config.toml
model = "image classifier"
dataset = "analogue clock faces"
train_examples = 195000
image_size = 64
crop_scale_min = 0.8
horizontal_flip = false
translate = 0.12
targets = ["hour", "minutes"]
num_classes = [12, 12]
arch = "resnet"
norm = "batchnorm"
activation = "gelu"
depths = [2, 5, 5]
kernel_size = 3
stem = "deep"
avg_pool_shortcut = false
widths = [64, 112, 192]
mixing = "mixup"
loss = "cross_entropy"
init = "trunc_normal_002"
residual_init = "zero_last"
optimizer = "nadamw"
lr = 0.0015
beta1 = 0.9
beta2 = 0.98
eps = 1e-08
grad_clip = 5.0
ema_decay = 0.995
steps = 16700
batch_size = 256
epochs = 21.9
lr_schedule = "constant"
warmup_steps = 500
weight_decay = 0.07
Rows from block 8, named by matrix and row number. Rows with one number belong to one channel. Each number is 128 + 24 x the weight over its row's rms, rounded and kept within 0 to 255. All counts start at 0. Numbers have three digits each. After the name is the row's rms in percent of the matrix's.
# convs0: first 3x3 conv (model.blocks.8.convs.0.weight, 192x192x3x3), inputs 11-21, a 3x3 kernel for each
# convs1: second 3x3 conv (model.blocks.8.convs.1.weight, 192x192x3x3, transposed), outputs 11-21, a 3x3 kernel for each
convs0.69 108:136137125120124117096096095120119129130128136123108122128128137138118134143111134152118117132107123095085114133126137124128141120120135130132127127141136128143142130115129145127148142111135112123134136133141137115122126140133140154138137148140133124138155138148138115128126129126120129123116117112
convs1.69 086:103140163112118143126101094118133140123123130115100109148195187135159181116113145126110107120100118128109125129132137123114116114102101154126099150149134156173182140138133126130132119124131113112119128120116132114110110085101132121120164150132155150142127117127109105147115114108126129121130138122
convs0.70 099:099098128113082093155109088116081030136119058131113053176163137160167139138164150134151173122123141092086099117115125132125118150156143164145151160109113187120096142151135119105097097082079144122114144128125145140131119117134125104147133113144162132099160143113144137119110146142110135146130137141
convs1.70 094:202164115182177124143153134180171155175180153151160140153130142159129124165122111114107136107101123093094111096111113132130124141134124101110136138144148161157150113130150129120130139123113173161161151147151133131140110146115097135111080099091130129124122130110132138114102081091127108117157138131
convs0.71 097:111160160098149152099136152104147154092140156090119149155165158136149151109111124137123097147129104128143156138101120131098129126113133129139132117126101114101088149140132131116108122125131150169172114134142102115128169127114131122112133149131093102115088084097089080092152150089153161103136154132
convs1.71 094:161149137152139121140126125093081079100110092102123113102113100131148132150149145116136150112130134136146132107144136108122122137125130100121118136151148127139138133130119117107111114125133109110110154151123176166139126120099149153121133150143138112104110092106131104114055055063099092092098063052
convs0.72 107:124116108125128098127128107126123108141157126115146121167176165166162159173155153080127142091119111125125100144132116146146138155161157141141113133149132147124116118140138112132104102124103120127138117133136084112123084121110102104101125128126121142158134144133099127117128123119142151134129144131
convs1.72 103:154164162134142154137119129132192202102132143056069072118148153112156173078118144108115113092105114077084091145114108140132133145132151126125128131144153128133150127148150118126135130122131119141125104127107070099098116166145121161128095130099138104119140111115159128106118119138107093131130106146
convs0.73 102:145141154128103114148110087154149161129155156141133144093096120111113116124138123134116117118121125102129141097091120125081115101053120112103158123094128130102085097071098098096106098121139120124147105119143113112122156142093151123084139079076149128125155151126136143127088120165086110159100091122
convs1.73 095:165192169126144158101093103099091070116119090116118095119141153118106115115105071117130105126138133129130146109119149089093149092094145125078084142085064162129092115096099115103121146132127092110112105115120117121113113181174143196176121148128088046100063037101065046117180143091197166103191185144
convs0.74 105:137121131136133135141139125090097119094131151116130131148142149138135138142133130099071119067108147004091118110146154102126128096117113184186175165134136155127116113130135097119119102113128082079090075121144110133138159138127133107115140157154114142149153170140165154140070081115109135148143156125
convs1.74 098:127102107119117122138136138097107103124138138165170130111124129115135133130145154125094093115090117109101125119119144107110116123132125159148123152131104111099093127111103115125136118141147105122141144178153174139110104125160128167197084119131128100086116099099139118109144162165143157155127112080
convs0.75 103:132144162120127152145152164151133125146129134143140152126123112119108101110101128154132123150131125121096112114092097108055094120061100137145155124144151135150130145130115146118122139114126153145131150145132143138122112102124095100130117140120117106087122102075103086083152164178137162183154168163
convs1.75 090:126126152126136172122138176205179157182147135170135133159153128192167130191131108094083090106119124125146144113121156105114142133120116131135106133140104124130100140130143145122132166156155177155135165148137152148147145111102144123115128122125137129128104101103084092085100107093127121104120108093
convs0.76 094:140133135137118134134124131168155143161159157146154154081102108100118128108107109113126134127134137111124127120134121123136125124126111094096101105086084103071057130137140134132139140144148141146142151154152156153150061104088087131124106131126096104081092107092085098095145148148148142147143140142
convs1.76 113:162159148179176157171169155144166143153180159127153137084102111097117120105122126130135147107114137089098127088070082105082100128104112135155141152177160147171167150151149119125135107112127122136111139152124117128109118127104129146118112129115155145149127125141123119130105122094112123098106099082
convs0.77 087:149119103153144140163144155140134129152144143149150164127127125139135115130111106127071038155123085180157134121110140116113139088087112082102132097105135126134159083071097114119137150162173117121119137134116135139123144136134109126144103128154125103099101069089088086105147170192127150178124134176
convs1.77 110:127130154116124135109130143159160172138144168132144168100113124128129130125115102119107087149137119180169139121161172110132141121127132096095101118115122101113127134137137143143139151141142129140158141151164183186184157103087132103107120118134169157136158134120147106095102123100120137114103103084
convs0.78 102:175191152169188159149166149115116122124125139131128149130134116117081091074053086126106057125078087079042106173131065152093100108067136133185183145199180155190173128131099137131076123115071128155132141155112135140110102108146086145151095146135138147102132121079110091090122153145143156145146152151
convs1.78 110:116132128135153131135157147172181150160148128142123112150167146161151132193150116141129109136113102099102104067082135069082153077090136108131148107139158129156160114138148121143151132158155132152140131139123131135111148133124180154126195140122124115133114104133122114153129132153143139152144129144
convs0.79 109:106123129112132129132135129097128131103127129121133124105115117115127131132142140132136141144141134146138126140141120146152135158158141145137117143131106102093075125135135142144133144138132102121121122133127139146134137136111163153109134123101135145153145152148140148135091091084116123109116120109
convs1.79 094:108117126119129128126127128090088092100101107105112110133122131117119132115129158128140149127131130107126137138119133141118130131106117121117136109112132122139145140147121115129116116129130127135124144157151132138141128152142154178143148166126121080094103066086135104124147132138122108131124115133
convs0.80 105:137126117120125128096099102134140141113138140095126130108117132121126141109125141128126100076110109050084092000000000020049000024053000135120112148143132145135132149153176128128152118124151130136138120127122080101113130141126139148127118129116105139135110130120096106103133120109141139129128133126
convs1.80 094:095099118103099123122122115139186177115145159109120123142156174136142208117112136124137146124125118130124105193154187138105146118088141132141123141156150137140148255255255255242255253221250124122131115114108122126112143156142130134126162166143125108122120108132108088116128130148128127145131123140
convs0.81 087:124122138134127169128161157121114139132139161143159156142130124148125107143125113107122120128115124132116123119118133106122139122100105122122132137117098142105059072092112085132155119148142113111108131127133124139143077117111119139137113102098127114120100101124112114130109126102113135140119142128
convs1.81 125:141132128142133127143134123156140113149139110132123104124125120129133123144139128134138127141134133126131130111109132131116129136124112110128139126112132112118119136138144129125132121131143124112080124109097117103106143133121121124123123129151143144126150148129133132110151146138133138133127134136
convs0.82 101:088104068117126067104085079086079106080106112096115111125099108116115100096099108134114125153111119137109126105078133081105154084114145105105084117140088129144090123126117143123116100096129116123134127132130106111119086090082140150111141138099167156145152146145133143152099072064119117072139135079
convs1.82 102:123154163132179179134172167137184171162187159157150119129140145131142129134129112150138123118119128114115106110106118113101125116113128085077105091068119119114162147121133131112125136125134120158147127160133109133107145154147149174181133166166079101127070092132081092144111067117108031074113068099
convs0.83 095:150136067157168071103157120164138087158164112123151144130129129135142128132122131097084073121123102143149121136137131116120131096096123096110139118134100135139101108111116121128116145139149123110128121126103099133118152146064166150120157149146108126134110114118139139129127117008171159050149148094
convs1.83 119:144139153144133144147143139146153126142157144127119123138138145137142148134121139128131095148147119159162133118140147110103116106101101107110116106124140110119140139136142132139142136145149105111095116124105112123110132111083134133109125110109129123120125115111138118099063066101017019092000000073
convs0.84 103:104109095101134150118164157124139115124099065091080105110091069110056053108083124126104081142123115153141143122132118132132122130116098093059060070095124081149150114128139129138138136119105152142135149144112141119081134116119103128122125158140144163167152149161148147122123088063084094088072127088
convs1.84 102:152167154163182164143165168106118104141134118159142138102094100088063100104101120130145147134131121114109112121112143117118138119113114111086092093078105088112140117128152136138141138122121107128148109133138107129126110121146135142137161154122110115127120129139123123133101051056098046086136113142
convs0.85 107:124134109126133118103120112016002000019019018000013030129130129126128127133136134107131132120132129114128128097140158087131139097112122142149136144139133120113121110124137115128143117125137083084092110109116106111118080121129100117132107112140088090135108115144141139149146132108158150138137134133
convs1.85 080:125143140134154152126148158158180126180234165155205148119127127116121133103122148133127118135123118124118116110095124110095114104108122119123113138147128166174157166144092141130087150146117126133130140146145130115114139131120151143147139135134101086134101091140122133150185190191161177190144164169
convs0.86 104:169127131152105093132114089125132100128141106122145109078146121081138107075119084107164151119149133110124117121154151123153150151163160172158165159129127141122100109147149111130126062101114120139118128152125119155134079103114083093086100099094096117127113130115113137112134135104140142107137142125
convs1.86 097:126134106133141118134133120087105104070108113048089100095125118102144152090136174164150157111110142080092126136088111126087128119098153145147149140132129158143137145131097144128105153149126089102090093113116082093103133162125116154143076107117153116120131090110155114141141132135143128140159116116
convs0.87 117:119125129134135125144127122097116117113130119114121103113111098113112089110110085132147152119135135100113126138137126135133120138133126114101100111109109110106106146152141134142127121129126133131134131126127122114116119112109107108122119112123152154147152137129142131126118118108135140118136143116
convs1.87 094:129144154139151147137149139091112124098118119092090091142157135166172147144151141124131127100103116095090101105083125115108134147134128148135165156145166161152158103119130094114126110120122112124123101106098098098095123146147148167156128131116163153144144141150140141162090090102094089095102096094
convs0.88 101:124094124143141131135154152118120127132149143119154164130120106101109111106127142103124150129136137132116117147149125142149126149152136123100117095114121097140135138140147115121128106109122137126135137128128127130129102092101106112101084108110115141146117111103100093095109117115127153138142180155
convs1.88 103:140137146142145154145139136180177134159129105120092095143141106122122097113110098104115134083100121093109110093117157113125147129116118122124130114132138101110110095130145107137139113124114177155110131117078103088075172156149179164145146141113133126132122132139116121140077124106081114094060072069
convs0.89 105:109150142115094141144113100078080091114069089110129088118082117128086095118097035128121097122129100122138114145139106149137080144116093155186132161164157163180172137153111135138105131128108125113091144125091144157107165157152161176154178133159172135123143143126139160139073107061162098080175149053
convs1.89 099:135122084151153095180180135157147121169170142133159154184179144227174149236188152126119136107113133098097111135133102119123120129114114116171174104170173061136149133126167151101142137112119140124097124156117098137149158161124161134120140117111142126136110105120137134135076146190084080163116060093
convs0.90 112:152141121146129109145126110102107104110130126111117114144143145127131137133127127113140161123139148127130134137134134131126126140144146145146145142148136131133122125138134125121127116114122099125133121142142121126127117122100131102092140101103089112135097121147096126143079103139101110128122110125
convs1.90 078:182173157170177174155170187113134126114155146086139142123126130122117127111110128136138149112107126095101108120069073119061068115089112126134141113125131104118124120113107090101100115132132116122143128154174099124135128123128132119137128104117122100118113102120158141167097135150094132147104120132
convs0.91 092:147156154152157164145161159155156139158168152145162154120125111116129133119120121126137128130142127123137121113126127130132117128134122139140129134128128121120113114137143122134141119131130130140140148156152148157148094139098118165121088127105148136111142131106138135124096104087109120119103117108
convs1.91 118:195197181196197179180185168132154127130160142095127124095114112095112109095115120121126135104105119085089103107088095108103117115113130115111131121116125143132129132125122118111114110119128137148122142163137122144129125124100142152126115129121137123134125097118123096110105140145131162165144158154
convs0.92 100:122113117139125110140145108156135132141130139149149143128132120140146127162158129131105098141118110110094118155153174125121137109107123103104104120106109123119121133119130140129129123112103134122122132134132117121116111133135098131115119153134144134126120104104098093106119128141144144129156138118
convs1.92 092:103112105113100107084110149156152138145132113117102098124148153187167145193136120107090085135109107150147146101145174124153170138147144150162148151166148152139111121123131140120124154123116134142156113122133118128127144134142123112128116119140136123102131118104101101089131145135139132111146113094
convs0.93 107:176142156144108118145112119128126122145154146148158154078106077091113093072103089139155161139140151138144161144151158136148160138139152146132134130114120126120127131135120113120122099131135129135129143143137127136141125130105106102096105111117108123104095123101078118103173167170171139149152123147
convs1.93 087:158168159139163156127151162122125130121147174136177201111115105104132126113146144160163153152140127121101114142109101126092104105099127105092102119107110099108104125134120130127117146127114101110115126149159152174170135126103129135129110133125151141143144129121136131127107089095134120125144123125
convs0.94 101:157154126131138122140136123127134141136145156110135156112115130116116129112117117149102082133100112107125134108111140132139152119138136134146136129138127134118092106102095116112123125128138103119120106131141078120140161161123163176153173161139076092119078122143110132155106130121106122116106107102
convs1.94 098:156139133142125124108091097118117104119131115099130105135141131110112120100109126099098118107111116119113118127110083094088084095117117136114123125108121143127142121134120125136127135137125136131111152141114135104101143154160140154161110147158103090129117117138144134144138127129134118120150135138
convs0.95 102:120124123131126129120125131120132127126131129124126126125127109122121103099092056147152158122141151113134148130137138129138132148143137146143154136114124145126142146160153140152141127136131111137124124134124109125124107124126114112107117112135140138138137143152154150141120124114121117122110115134
convs1.95 082:142131110135130109121118103120122118112127131126151168168165124145155125111128121121131146126130135102101106133113119144145168128137156108114137135133146145144145128131118110124106116123119136131123149155148169186193126137106129142116118122119116122117125136124119132111115125132123125133125108122
convs0.96 107:147127127139137133101111115148154150130146146109136139123131147128147160111141167125146151105137150068086114000000000011037000000028000124102097152135128156136135172173169154138143157148144118130135114123116111117104149127114140124120123132112081131117090122099106110092120119140135143152133140142
convs1.96 097:120101103124110102115119096150171165137135129111103097138143144151149153124124125106108132086095106120118124187139172130087135126093139141151139133133143124123145255255255249237255248231255157138124137124099130118094128128143117110109129132114156126121152136140141120116151142135145131126145122121
convs0.97 111:119102109133133133068085114135135128139143133138130132143156145122129126136126133129117105106120123062083120000020018018071061032084086107110131148151162122131145127125114139140134127130130136136132133134122117109102103123122110147160115141157113128124115120120120106121122124136141152151132132136
convs1.97 084:131122128138120133120126139113134159114130147101108113106128129139158158124121109126131138138112103157144127163131167114058117114058112105123130128146153119135144194176164183147153213168170114130146131143143126141139149157134122129111134140126140123123122121154134134166123152145116142139107108110
convs0.98 084:138114071151138100108125118110126135129142128135134111093097115106120112103099107120099024132129078140134122080082082099105098091083080099110064109115087054080097137107100152147128143174160102107095115121107097114110156140106173151127144169149143122134153137126160158145136102053137127095105141145
convs1.98 132:139148132122146146108118134088093090096092083096083077125130138121128140136142145108103105128117105136136118122119109128120104138127108159139131164152143168171152153140145146137146160155164093093087096099097091093094156191179166191182150162153118110104114106103117111106124132138135137133143144133